config.yaml
norm: "layernorm"
fused_qkv: false
bias: "qkv"
drop_path: 0.05
positions: "learned"
num_labels: 71
nesterov: true
steps: 11400
final_lr_fraction: 0.01
weight_decay: 0.3
adamw_weight_decay_other_params: 0
Rows from block 2 of a small multi-label audio tagger, named by matrix and row number. Rows with one number belong to one neuron. Each number is 500 + 50 x the weight over its row's rms, rounded and kept within 0 to 999. All counts start at 0. Numbers have three digits each.
Before each neuron's rows are labels from the 100 clips, of 14848, where the neuron reaches its highest value: "top examples" is what is common among them; "loudest" is the band of the loudest frequency at the time of the peak. Only what is clearly more common there than usual is listed. The data: babble in 24 made-up languages, each with its own sounds, syllables and stress or tones, from a formant synthesiser. In brackets: how many of the 100.
# fc1: MLP up (model.blocks.2.mlp.fc1.weight, 768x192), inputs 0-95
# fc2: MLP down (model.blocks.2.mlp.fc2.weight, 192x768, transposed), outputs 0-95

top examples: voice: deep voice (62); /tʃ/ (60); white noise (42); pink noise (40)
loudest: 2000 to 4000 Hz (57)
fc1.285:488449545531568496495492447388534499540499518473482529496554500501499534437498499660470530549434591518418498535498485516494443503504567446506433610507494441469502507486548585460501458586430469517575563452500493549496463548691498503551508561504523472446532459510524439428465580488526503463
fc2.285:508459407489488512526527501520498468511504498590577495474502425486493520501444552544511492508467478505611467593507525602455495500431569540513544502503476513465498372547481515431466443497448555447449437474436432401468509506542509492495532499432561534480532509443521517523456506561517472576

top examples: /t˭/ (77)
loudest: 4000 to 8000 Hz (82)
fc1.206:517418462495674478555601488594527496460563476499459507492373566542544473506497538496465526494490491560483580359485479483524427439505496502487541445575517565438456619547493533558423434564464478510440435494529536496505474586501498575537517468416466502449510525495492532452644540503484496502
fc2.206:487530501566438482475494483447523481528463538487488532468558357488394606515459457444545554501443505500474507499583588545507454483516524525489437526486499547548433516463471535445627531450530524457557531539502444505511581497453542399516489488481463488548527455437592472517421442464605538476

top examples: clipping (35)
loudest: 500 to 1000 Hz (46)
fc1.104:540476541496514482516583463455487511455499529491513429501469487408494457598507501504490627462426500583386423507497419491496423530441462573509557495598471554470484521651454505607453476549450495512458531446527478454609497493493471589418448520384454432518517575442407489496510481483508482502
fc2.104:461496437536466500482402520601559472493428500496499561465529495569463642453484518479499426576571488503543581447549558490528550490612501380493457545427492477427509491440497487493482557497493511517519477584571464504480484507508476372535474493473548616505418458523511557578543503504521516543

top examples: /p/ (73)
loudest: 1000 to 2000 Hz (48); 500 to 1000 Hz (42)
fc1.567:459498571505448411536546411489472497502478579342435532485507501483502535581579496544526509495418459431505596488469558495507457524545593458434517603566490512462449499568516455470578539501509508462480457530462573476485533497525540596539551503567440463517484503686538428514505452483555514529
fc2.567:495508489501543515445455493462505503502384501495616473477505501605473447543463412428461460523497512542547496504446430468492582495509500550453505426477461542494566519497425545463496441465573525508348520494503481438460421457450488467552523495435502482551432387499563488497506552521341431475

top examples: /æ/ (48)
loudest: 500 to 1000 Hz (48)
fc1.686:579519561505549450558474485459523426563489425540445550528481474586504516525490503467465486616526494430464383484510441440568565491539482417530449418483494585575472510495391519480660417504518511568500454528523453449466451563469454527417490498532436474573461600468553536601531489519527600498
fc2.686:468469466500509493435500496499524556496489506543511483424595513463474559479483498496538556370478602516522558581462519568458439557484467480376565535577572443438553484497628481559425474540419576458525497466455544533557510420511549511506487466463627567495489497514478459488482470470423410491

top examples: voice: deep voice (95); /ʌ/ (54); /aʊ/ (44); /ɑ̃/ (34)
loudest: 500 to 1000 Hz (83)
fc1.63:548468433519441461496513512507514582524495451627457455516542541559497487505447486484472559449555506510469504611524647495384474449554579551400606385467532417508483426499510481449445505532480472483544613483505510513500511611466518516581408487501486441479496491492500473362551425517535498444
fc2.63:474473462506500487576485507590472466397505567384488529551557450521531436578428574475500542500522498510562497405516460518639512578453503510520520516552466548566577407453514485502515517452497416459389503504493562562625499499535463574499518511449554507495486500477401536431486566569533569522

top examples: quiet level (75); thin (high-pass) (58); rumble (50); pink noise (35)
loudest: 1000 to 2000 Hz (32)
fc1.662:398583568526504498452485468481518490543500474603501535498499519421520504435485469516537528536468586529575598567472490470411513536538483530347490503547538527423385527459559526547338542473432611466488534585466521364430501522508507556494456456429457527480547495499530465542512462554458549485
fc2.662:517557500507568557512483481526552510484580519414499522486509479591554475548437466450503495474500384507562483501502545505520544448504587515581477443490518515485535506542522460415593431537538482460481390499476495495527496460425467523565615505545629493551417543473458522390503455488483468511

top examples: voice: deep voice (55); /ts/ (44); /ʌ/ (35); /ɑ̃/ (33)
loudest: 4000 to 8000 Hz (80)
fc1.584:503473515471504538460460508491514512430526447592407471521475466502500476495497588509500429505501439572508548469501493322515538554536637572538491482517498483482477560503474517504530569538488475527446538560554541554563529506319526537489481487486493448463484493526611492468567499510525545485
fc2.584:436573500511419601387514481481342496504477522423682453573643523507533500471431464554449526511426550507497485521543522610465479498382397422424503501574479490558496503509583454500486427478485510437498492462493485418387521501602443417566584478521491532520485555455453512584512533483500459453

top examples: reverberation (69); voice: high voice (51); /k/ (43)
loudest: 250 to 500 Hz (59)
fc1.512:549510514469507490461474487477518397497501438496608508581486506553480503439499454410464522528461481495426436514516447525524414478542534520454443543546506441469516453520551523544488441466478581480522494488526462535393524562544471484509575561472685599564501490432500490461482498393539442507
fc2.512:495514516503525529559507453653501498460504514452441505438424424509506565479528504537563479478505556492533557602490536511451517499434548489499574525500520634527473580500522474481565459530598543491430497403366475496513492520418466437532373457382482499490494547421403418539539512645495581477

top examples: /p/ (51); clipping (28)
loudest: 500 to 1000 Hz (54)
fc1.3:536554490508513474376442484468519471465487538410492429470479466514482536568542531569396564450499515513494516554602494464575416400632561460463515648481422532513497480526473477501520592535509502478505470488541512473497538551416459518460404500558469496354430508510461390514508502511532381504
fc2.3:523475508501512590555544481440485521479506506561624517532554518479566417498477422493501473471446378491513496495440524517409485578524500506498515358501641491500565575440458547596442392439525549452540517523499422497473476415511525511550563457469468551561521493492358514389516521456493651448

top examples: /k/ (57); prosody: stress on last syllables (47); /k˭/ (45); muffled (low-pass) (32)
loudest: 2000 to 4000 Hz (53); 1000 to 2000 Hz (43)
fc1.448:478499441548550483496564551399477517517458522534476527502538430482685541530457591504539489558451508537457506559520455522500680548534504485523501568469590536529448511535568431492531495494456504453459589541497522469513476410518401515437440401517501499580426447486479534420549524388478594545
fc2.448:556502509481439490540487522570453511497545398497555562486528556476361516463557459537515510414563487492547529452514537441432410399500442537419518464473457413465522467509426580521400554514567586520452454503583484512495538600510599504545513551494506518462527482392513466551429396601525440499

top examples: voice: child-like voice (86); /ɣ/ (32)
loudest: 500 to 1000 Hz (46)
fc1.430:548585487547497509427614484420520508490556495508538490551628552485566415547528454461524489410412486497396420391553465519594532596557512560482531465511471519488494497379494524393474559641513536550483501426467436511567539425510556566438470389501391537562414537502500496574526484482482546484
fc2.430:533431480487528427522480523530523557480481515482494498517487492624501539548426582481550523537546420534508501630547503497470489496419507509460474607379496517570527510518472462493479502483539460507512449521558537433511550526384513490480518558486519491421495430388478470537511499532516525492

top examples: /q/ (93)
loudest: 1000 to 2000 Hz (84)
fc1.55:492500571528483470510495504467496536505549419504493552483498538414488475562485485546465502438490486582533605500490616530409503477470568498461430523467526504512487448541586537494537401462575611635511498469503542478550509447419449567525453555543499440436451514469501525448529378520559528489
fc2.55:610472479482526426444561514546489528510487520484498442533474518414518468396570608509573447484425513511454511520464488416531528487543384416507520510501507541531476484497520471507456543489436503478572459517548510494498547476499500421400573535451544593519478486587584602534542513463460532529

top examples: /u/ (35)
loudest: 250 to 500 Hz (47)
fc1.268:552577445441471404533542523483527519531514516415551534531492583539493529665493395540521498424433437431554559559431457407511500528460450413408495492514488423552480512536419512514501503598553485556543389500476525503493589538566496531411444510501493551522406492553524442478502534481540519511
fc2.268:501486577478544496399493539439410526475445460511427478460405427411505512493497509474511499518491494549474437387508545502454497472532602534517496540461561515542447549538522474485494480508503471389477585540478478545441472447409424511594598547465503475501508531431359584491501420552469520540

top examples: /ɔɪ/ (43)
loudest: 250 to 500 Hz (74)
fc1.680:479389578442572463481555513523487509526458506411535368509594471501658510500601487408471582517472546389502517558547468509588521530516452493500448466469568513625544508477510496473494450612471486555436475618487544529473448555527501508456554521465477512491461370499438472486507517397571470524
fc2.680:457545464496494551436527479522479575467503449552478546544466505504403490544502573491567397412487484496506446518475505555405512529519495527489517530551371518463550425474490424518411573365541526473444409449525476540517492474494550499514379471525489512598503633531591517530500475501380431507

top examples: /ʎ/ (69); voice: high voice (69); /j/ (42); /ø/ (26)
loudest: 250 to 500 Hz (52)
fc1.642:528525531467524495494446510482493563677499545591515476479444534519531579495498477495427456451447564510451490423489481486487501559515546581486511479469578482495494544337484417446494669519515502469487494551561465534445550486465432620505500502518554483534496508526616456512413519510494479538
fc2.642:563496510475430484524475500524513411490502412502501473512566422535511429499535515493557498505495499472497428496459517469470557452578484490503491565435501567530457471528473540561531461468545504473511507533493500599513504458538565449516524500534492575472521442498500506584649504584436472618

top examples: /k/ (100); prosody: stress on last syllables (65); /u/ (38); /oʊ/ (34)
loudest: 2000 to 4000 Hz (36)
fc1.367:456493518502430530512466454539505529427451490344637501473520496537482504479427420522465481436480536478473517603561491509555505387472603454437546624555573434525506497563510542428551565537422566417508466475565524535528440483512458460573438495523556517472527497522575495454492509487530400551
fc2.367:499590469569495499481504519477447455564453537451434452514472415487521563564507499540517541546566509511498542454577573481487532422567468531518452526468428545508467493536578498465494513523496411589500482546523507489517549559516504502427445484457481348483543504517489501491511453474508569515

top examples: quiet level (95); white noise (76)
loudest: 4000 to 8000 Hz (70)
fc1.215:520512458510563463498546540509569472546551458503503400511490430490543424445495594511474553535504427499523556516522498570506515497535559399519558520488477432371523525526534538446501548483457502487618512542498509385486537611448520578620540496514402562483535490375510505499527483473500513534
fc2.215:596500562541508527516329405517467570499526524546530483406533505422528598451617414536432512525422558486470434420464534497498497446487546541495471493546465517537508541522448507573442444501516481597494490502522464636533424514357613522426401501453530501494528529515510440501449460503506544498

top examples: clipping (72); /ə/ (49)
loudest: 250 to 500 Hz (58)
fc1.471:508609501485423502418564485577567490525545497495494492457564416488544591467501502486508554541521495475459509390430503495461442616470430565480511594420531514509497503550439615489491496517470544514527534507509504446538415509535494565529516480460471459510550544496599601457463444537509477520
fc2.471:475333426510486560491515463504463574484459469529538498507518456494526487494548521503472485457455559550422463556511407500606469446440565504479502330461513513478471485491508488492559501478572470496375492485577560546481563591428485476514520532483438601517479474438452502533515446474544475509

top examples: /ɔɪ/ (43); /aɪ/ (27)
loudest: 250 to 500 Hz (80)
fc1.521:569485511523475509450620570557507496500542468446548521469499474596501562490538569492563520496488459409529417495571510583498481500523414512307524523535546494527436496486511489466579516422477500422520485521490530565464464460490529497571493574535462555442497498526483504469459458508455520517
fc2.521:402531518409580506530444467484541449495513479536538401421519509405579534531499410537469463364463540508550572472440424475527507469498484526568463438429455515542573451496491552544471482505505460551491508394560442477409437569487496483535530559558490548504488517500534558438593500510479399524

top examples: reverberation (97)
loudest: 500 to 1000 Hz (41)
fc1.156:451434386574505480519463577366538466573542462557499423528546519471483441510579566446442582600474405517506526554483500528432518444463357450517485488518444555516521495491590464561518442570443506411515456538478454459598515537460471499484557555548409522508463514489445521502532555511503559492
fc2.156:499545531493482489477397489528532468466461544519487439575541528509509469512525438502496459497392474508498447455475447424508438538586542578430481529522472560555433566565431588550472515464531554563544380516419490412473509551548549523544398491514402494521564542479499440438433507541537487577

top examples: voice: deep voice (72); reverberation (70); /r/ (40)
loudest: 250 to 500 Hz (52)
fc1.610:558405484410494494546501506478425503546484527524499537567514508502505474461378484503633495563528409537459461608492431489491493425512603545494385586523561452506547424524574528473394504489501521485513518523555579557545499504496472515529556469502515474444490535452529584409495491491519497487
fc2.610:509557488500498465493553538552527562418580498529516530482405497498503501517501556442517495468488526448472538474554443491547501584460534429509465504498490474463387550532550586521503480673502539493463475345562408497572534553498535566507456559464465476489472459452520601549474508527472549475

top examples: /q/ (79); /ɑ̃/ (36); rumble (31)
loudest: 1000 to 2000 Hz (25)
fc1.702:540578546519530353525420542471471475489559468452600464440530506516563564632517514513563432504510574507480530481499497500506494516536550490401585512470543498519477513543550473516523499594477527592460469515433447425491518555465461507446504535535390456501339456451535493545503486466558545421
fc2.702:461527433436493484447524500536497537550435453525584438515509465482483488430449536585536508495421550477561495406505519484539498430437398498504380447585537488488572522489370507393579513508513488492505500505567527599508489517518466548490555508499513463546464562411465498428439492581484507509

top examples: /t˭/ (70); /t/ (41)
loudest: 4000 to 8000 Hz (85)
fc1.501:513514516536425484579466495536517521574525481498550503519571414448486489421502535491506501429556407458451513496478497562460423492501445575600500355491491537516551565480537441397434373530499508457526430519468516451568565502518520624513534461547524413479558509586512408484717555504512514465
fc2.501:450492487593563399449478494486616510472508498523440555484408506496550435627450561460518496479508498536471511573539538535464447399519488493501439421431434459553400456458501565502465645496478592487481588487555524525517529532466470466507509503535535493541410435428537528462518483510418454452

top examples: /k/ (72); white noise (38)
loudest: 2000 to 4000 Hz (36)
fc1.11:506460511506508491506474447387492609499516498498471575491451545600579428366448569452467508476527450499452456508577469470530484403527488501468469605502460518532473475539486495485446379512539462460474467530608444527481569506534469500498484543550560527463409429520510482563480591502449566561
fc2.11:510594510441408565531452381522495486451643527502498474469568458467333498608485428518511515529519537479495523465452573484574573484480484446461484450490482463497493507498496520543530647529461498481552473413373569446540572518578522570417487496492504528550560531541540450517524423527497430517

top examples: /u/ (47); /ɹ/ (44); /r/ (31)
loudest: 250 to 500 Hz (70)
fc1.426:474498555376526620553453513476431498450483507453501485501538391539504508508505574549505483499537531537545556497479517517391533444558544562500417529438478482497507514438466496451531502452518419516539605447550410573415446513445511523523469448502488438514570483496474591440479545472572514609
fc2.426:424507524565481392554431454456523479506437530529561468571434573482530540533534354484523476500500543419435491536605551502507442512514478492394553510553472465475559553514593491533489461502545523527529464590565527450654530476464399535455495479385447530520499431614535434508521532499557498488

top examples: /t˭/ (76); /t/ (43)
loudest: 4000 to 8000 Hz (80)
fc1.596:490520438438441513453551511543533553522524569528475529495489525507501447428573600465390411509488505443512472499543467500546416461600531533519418539522501568602595444503480530441500471545466596511455404413442556473451526523480437571475491458566542448525546498520484446529496448406522495495
fc2.596:487549529562527436476460510529482471486517504482518533482391495583508597486495508487507507391430499519485575486503511477509637467485410511605549405468432479415441518347552523547457569510533425492468497472583443523531494489528503480565522644552437505525511469513516480437482583556486542506

top examples: clipping (46)
loudest: 250 to 500 Hz (52)
fc1.388:493570495559412461522516442505470508268496543508505521496497497455434493527479537466431463475477432475535494449534490446469514581462594526534462573506395510520525594498439474461508565420501562493503476491520512525513494429428438526599598551473544487569550436567488471459462531443499453472
fc2.388:503453455482524553440478490451514463628526569490524517533593498462532475557510501578564543501562511477478507501497459476515512427573358517490519453542545434477473330509470502547499419503531509537500499520503493408442533621549571518492459486585442527461473498447562540564519520502580592560

top examples: reverberation (80); voice: child-like voice (79); /e/ (43); muffled (low-pass) (37)
loudest: 250 to 500 Hz (65)
fc1.196:394567539521501544576416516476492527539458480558490488567499557556434656525530492464488451436489520496450565453528472523481590510499466511432487499437513455536488487534534550468472425569514554458462537507535587556486501461508503498490500466511561596502500481503534424516489475402471475430
fc2.196:500480423506485496490539494521562489513505451376507646562438516409495503548442573481543456506505501475510475554496517501628401475618522492594491499510462561429499556430495442488505588500502485522492489516508456495522490499556564557508506479500570520554530508463430501414533577556530502498

top examples: /ɔɪ/ (50); /i/ (41); muffled (low-pass) (40); /y/ (36)
loudest: 250 to 500 Hz (49)
fc1.715:399469531543532533464494547510484561504557503525442461513569499505425547469470458368434502490540432561593536401519594507510508632528535543537492466497464585459506394533601507460498381505507452508530489397495552476467501627534458451515530498504504527449500564549511414474469540571615568541
fc2.715:619495420499399475540563510521423496524458501428534554429516508447538427507477464519524455482500592421491470542528459530512497536425496438496505566525505494442486524377448456500540560502547582481434515514499493546539526426502490496508475548510424585574518518393436628499489456514510453506

top examples: voice: deep voice (79); /ʊ/ (51); clipping (40); /w/ (36)
loudest: 250 to 500 Hz (65)
fc1.475:456501533436476454502584393546520559462477496496521470509565478518540495522478497496553471482416504495469525540500526483466503481520576465464429574521492525450530544627527435532479530446496528557511636497459484407450573523554411479495482483533527476420493534472616495480591450456501465534
fc2.475:382501412464476478448474480528478455447505512468581490622473500417594490589488505552457594575474557503583495574492563530575449513467451496498544466527476532647461486500552524453515505543486497472471493466341502566607418484430541501482488584602496505450548431583528550503437528439518498489

top examples: /l/ (65); voice: high voice (56)
loudest: 250 to 500 Hz (70)
fc1.100:476510525451533579646432520468461439520360495508445359530499507384530552513510514563471521545508563561485550562464413482484500467546511473498512510450463501509503518471505528419509543512572507479445463514493510560478397497454461484541540481496593503517562579545460521418489478522618428505
fc2.100:444498453502515468470457463505504475494533554465523480560478468542535449561450493559504470489494471507565501537474646448506460434524528458444507392516489460466560456575506546489496443477504593463531481472564477497511556522528464538568427475529520453497529477490508501547488679514489416528

top examples: voice: deep voice (83); /tʃ/ (65); muffled (low-pass) (45)
loudest: 2000 to 4000 Hz (36)
fc1.553:447455517499502491440497454548420576516466475561452541519562526479487558473462512450416475561452459480475627537494531569491497545432496596500489571573424475416524512545575499451495443555443528433487511481514443554464565513644505562561504489458532493466469545505582455316509433447473523435
fc2.553:515384460530534495589570554514508529579490617484401528476388533506552490499482495608453504513505642487539440581430543566419471461568510517445520506423462474581510493470492470533553385530566530491454485480378470508570506618529497470496589500418475494553541520407390516584483522505490546508

top examples: /k/ (93); /h/ (33)
loudest: 1000 to 2000 Hz (34); 2000 to 4000 Hz (29)
fc1.572:539509408442511476541466529439502485502456463479570482413550498568599439447498550506528478487652573431526525501492497540369485468466538538480614523541513442558499555565419619497604507567523423485514529539489513499513437551484459440524476621503549434523465427573507444477612473466476568506
fc2.572:504504509509473550538510454531455456554492517530367560540438540436480506465508471497485598454496479501465507556479485522617626452585518503471423517489428534542497389491574370509399514403511426484530467500464514527453552468438512546500502498491515496425486575471418453571454491521577448507

top examples: /æ/ (85); voice: high voice (65)
loudest: 500 to 1000 Hz (90)
fc1.337:512599507536509491554610524407543421521583424548420498477476504483484497395578477494546541533473599572366421512484419499530422592490571505474525494486527484381453495505601493470435617436454498493508540502523534504358458477560460501605452428568485497454384551505513500577534478456517437561
fc2.337:505402497537537516496520546555604574435442517451473500503502475531584419493496414412552372496477535520481567503420499480432562483591509541555518550460491520540566533402494453499532493486508467522483486468501520542478423519475478418415630521464511497477487482496533456547484556576504511424

top examples: /æ/ (99)
loudest: 500 to 1000 Hz (85)
fc1.649:461499523594495407535541451458464521554555500503543556523590539500556503444423450461473510387509627507518474617583478502484537470557477473621499441463512550394546507494519512412458533439400504521523451539444564518514506431490514548532536610531491535488485508486496503585457498502475468526
fc2.649:469516552480534544479397548494543472471440545503372499540402440583511531501500497467509525584541483499466464521497463520535563487535534512430572479497527432606485503521505466474488526539576482469596509460511557499456504628463430514445438508441501464518516583501545495567496581502592586442

top examples: reverberation (60); thin (high-pass) (46); white noise (38)
loudest: 500 to 1000 Hz (46)
fc1.451:491494478551553511524497496499542493539497418449529457434532472536595524542530390526536501470479507506462584499540546595384476497462496532512470541512516471477471505573548556517503477486504491577400521546559492431499466443502508576625511580513477471476499526472409448394560450482480517498
fc2.451:506428490513492488502489442486487554476470599551505453585483418495453542514409518441502520441524491450569486521498498567572518510528509490457573473546555510558419519497500492441524442513603444444502424499529512445450496539480500548541492504547474510502537637545573510515592542476457426492

top examples: reverberation (67); /aʊ/ (59)
loudest: 250 to 500 Hz (52)
fc1.191:433581507423548498490490500506486513531530489461497584439464500503530583520534429409560579502576511480456443504387535513497438455482616523477455547475404528512487583465509485420499427529455458477526577477530474492431500529546530541482491475500390490487481519428543554436450441490592516504
fc2.191:465418514549535541496462446481586516455585500556438521597527467515510513480445528509466449540353464568581508499597491477496468442515377574490444481493499499451625433594478509462419457441529531488491479499484489504549475388456455506459529596420526469487576460463498541519525453518552516484

top examples: /t˭/ (79); /t/ (34)
loudest: 4000 to 8000 Hz (90)
fc1.704:508577503502506514519523504473598587490478531512455529539462450529515577486438484537488521538543510580517493508465488560455544495520518555490607493496478425408512459506521604499545487507461447397518571499587486587558500552439501511549504600493488485499428488576456476511589512515418451357
fc2.704:399621501554497455506509514491562388470503431491422509570546496493500444560473501467513487502513454410408548565492564499464467481513493448413496533477504506583489579414509421495427609468465573501484514550510504458456567463479471524454595536489505508633548451494524494494599489490562550549

top examples: /t˭/ (93)
loudest: 500 to 1000 Hz (56)
fc1.35:452412475548418438480428406509468556470485465445495429550522502407503597447497506434507491430519447520524462522492482486468452501529603515497526549493519496616483529443482645422574572453493476500528522526603553560487518548500410472448562476491506581543561275491499505473518464575509459496
fc2.35:498459511485565585472520517443583471550470474494516473528471432532508500488469505543514612510459502445419506499461458539420536501541484523608499486492545526506520514519501475567477463560480513493436551499542426584589524513573486460511426533590486376483580527516511516517497453491485551489

top examples: /q/ (100); /ɑ̃/ (53); /ʌ/ (47)
loudest: 1000 to 2000 Hz (88)
fc1.592:428491465507499472461501606507457539497595444491516515486483485544524505537533453472482482504504480564635608492474603501394571465483494446324437534491602495543508448617593522483501491503498634496514537522507535500540522556433469569472489515593469563517389447525466479528510409454477506501
fc2.592:548509491497570442419501520501431500556445496540499413416538472472494474430501517498527468529524525527401505493491485475439501472455441470557516450461524609561464475433351440494580463519465571546501473496495523559503456497499461517421553516495543587517374508503521630470461548573471558479

top examples: quiet level (57); /p/ (47); /p˭/ (35)
loudest: 1000 to 2000 Hz (50)
fc1.281:501542506434439510494456498499500525437498496450508583588523504478505508506543375497531497527509604551547496512370530460500500386489479544496456467528499499542422530522478377450474453520526463582526402557496556484477583517484524544555545491518446472504463458483490487481538495468509581501
fc2.281:435501523537526604471583513511504502491540504570435461450497405506493472546506573478513527511526499514453448573556478542577453603543552528571532603518527492517529491492550556510456532501428523396491532499502424479478455494548462498423433512430502488509553452511505578490575534586510380484

top examples: /u/ (38); /oʊ/ (29)
loudest: 250 to 500 Hz (66)
fc1.676:541494444542491523491487495499498402480583514513485481519532529487469502574571519504500421482536491541407476488566510517416498520500540577450347545541448493532584479564568571418552461432641426387483427535501397534495507522486518493547498498487555473591501439473549599474490455541536504510
fc2.676:520509505506547535429528461474520535493483492400460487554378538557509413460492505494476573654512489429595541473617591444549461447512395489533596462451479490510477560443424425552494479538418510541546525383476609476517477490473428487422474509528468508450505531419491494501449523503495560538

top examples: reverberation (91); voice: child-like voice (52)
loudest: 500 to 1000 Hz (54)
fc1.735:526459504536498453530376516535500511468544489533541474555487506489389522499579507450465539422532445610518542528449456526482410532458356446517435516531433551476519584557500517422490471514533511559495589627475498429507539504473621477474522508601495486529431528450517432517690472470553535353
fc2.735:520454466562434500466574479506556457510581519550418521430501480486527566573499488493502557478524529440600500575573545512512558484499531556465493482465509461501449466545500423481492579553516536449475497448503475493548499494470483493492493547527523489449457475445549531492711409461403503510

top examples: /u/ (93); prosody: stress on last syllables (50); /oʊ/ (43); /ɣ/ (37)
loudest: 250 to 500 Hz (56)
fc1.207:534516439377498520463514445506529467460510500458468505511425458510456502505512536506500453511497472459440483461446645520466574527561465537402466489593507373573510509455511580544449495597524476470487529493415506471586484412487500508545448546532597450549492517534585585518491459624563460428
fc2.207:497492479580529507485491397583507519503447483535520451569493563507428507499458495506577463434510515460576547509563479548555381508545464430498505487377532544390525543465542529522612535376519579547420489498561520622505488500517485527423460431513545497537564507592526416442548494475440500549

top examples: voice: child-like voice (98); /e/ (45); muffled (low-pass) (34); /aɪ/ (28)
loudest: 500 to 1000 Hz (64)
fc1.343:485507492577445500532469519555456465462476535618478410489462595361461530502512522455602497588489573515385467468536529518546555449526480522499536448525525534508526496407506495401513456501549524455512520446505471523454497555658491486517500474404498483636520511488505458521482493478503464477
fc2.343:403521593436494492450580413552478515558572472482470490473620420586481492533511536428509484447535438485517532413509393458494472544531477523499453572471468502542435583453527443509486615457438539527460537513567512467499434384442562495526565504576479551360525498481497521491528425476447503497

top examples: reverberation (89); /ɑ/ (81); /u/ (38); /t/ (36)
loudest: 500 to 1000 Hz (80)
fc1.434:501511349513516528555501501625470551467479559565611400572576470484543546543504519521514550528400492490530490472498564428585426544516446506526530420541530555512475432471491505495475465538482562447502464500455402503565514432466574483490550486565412512593459474434500468470497503437504474529
fc2.434:497496553533512477497495548511513506519652468614444583506448582438491582425530418441494476570492415498574487499461447550539567552561537504480451533552534496499532532565520469519533506540451553447525488493485575479531523440493482521398486450456522472410500553541500508617496528537496465542

top examples: /k/ (69); quiet level (64); prosody: stress on last syllables (57); /k˭/ (40)
loudest: 2000 to 4000 Hz (47)
fc1.303:537488505461532567491519479627522588517562461419494539557562540555471497489474565450467499452526518449446529493489475535591528484584549518525467520516525430476379464534493500500478578587489644566548497558553496563452479502559527405560500464524474493490550522479539401498517500469526403546
fc2.303:486392532519523457454471484422486466431527568498494428477458494526541606541547540490525475504494464486505502490477573448547524420561489456498498562566489637456601528534497535514532473476497370553450421446478559499537553514518485576576387450455582509468516530514488561442487512461551532452

top examples: quiet level (75); /s/ (52); /ts/ (51); thin (high-pass) (29)
loudest: 4000 to 8000 Hz (92)
fc1.447:446397473565572599497476464506516566461457524496528463591503574509511416452555486533504546568461461623470516511396503452479515535445460521511426400512540481568510560488439537415621528463458496538507518584366567549500500414516429399530498475563504532490468482519523464504577499563483569506
fc2.447:576516510516559374473501491394425536505486579597482516438555673485469567562477436510491456440426418493447467532560552528452499462503503510477559486517517495522492434495510559484438512594561570497511503443623527501469431455505480518571590492491530547497528647486512536532504500482580462524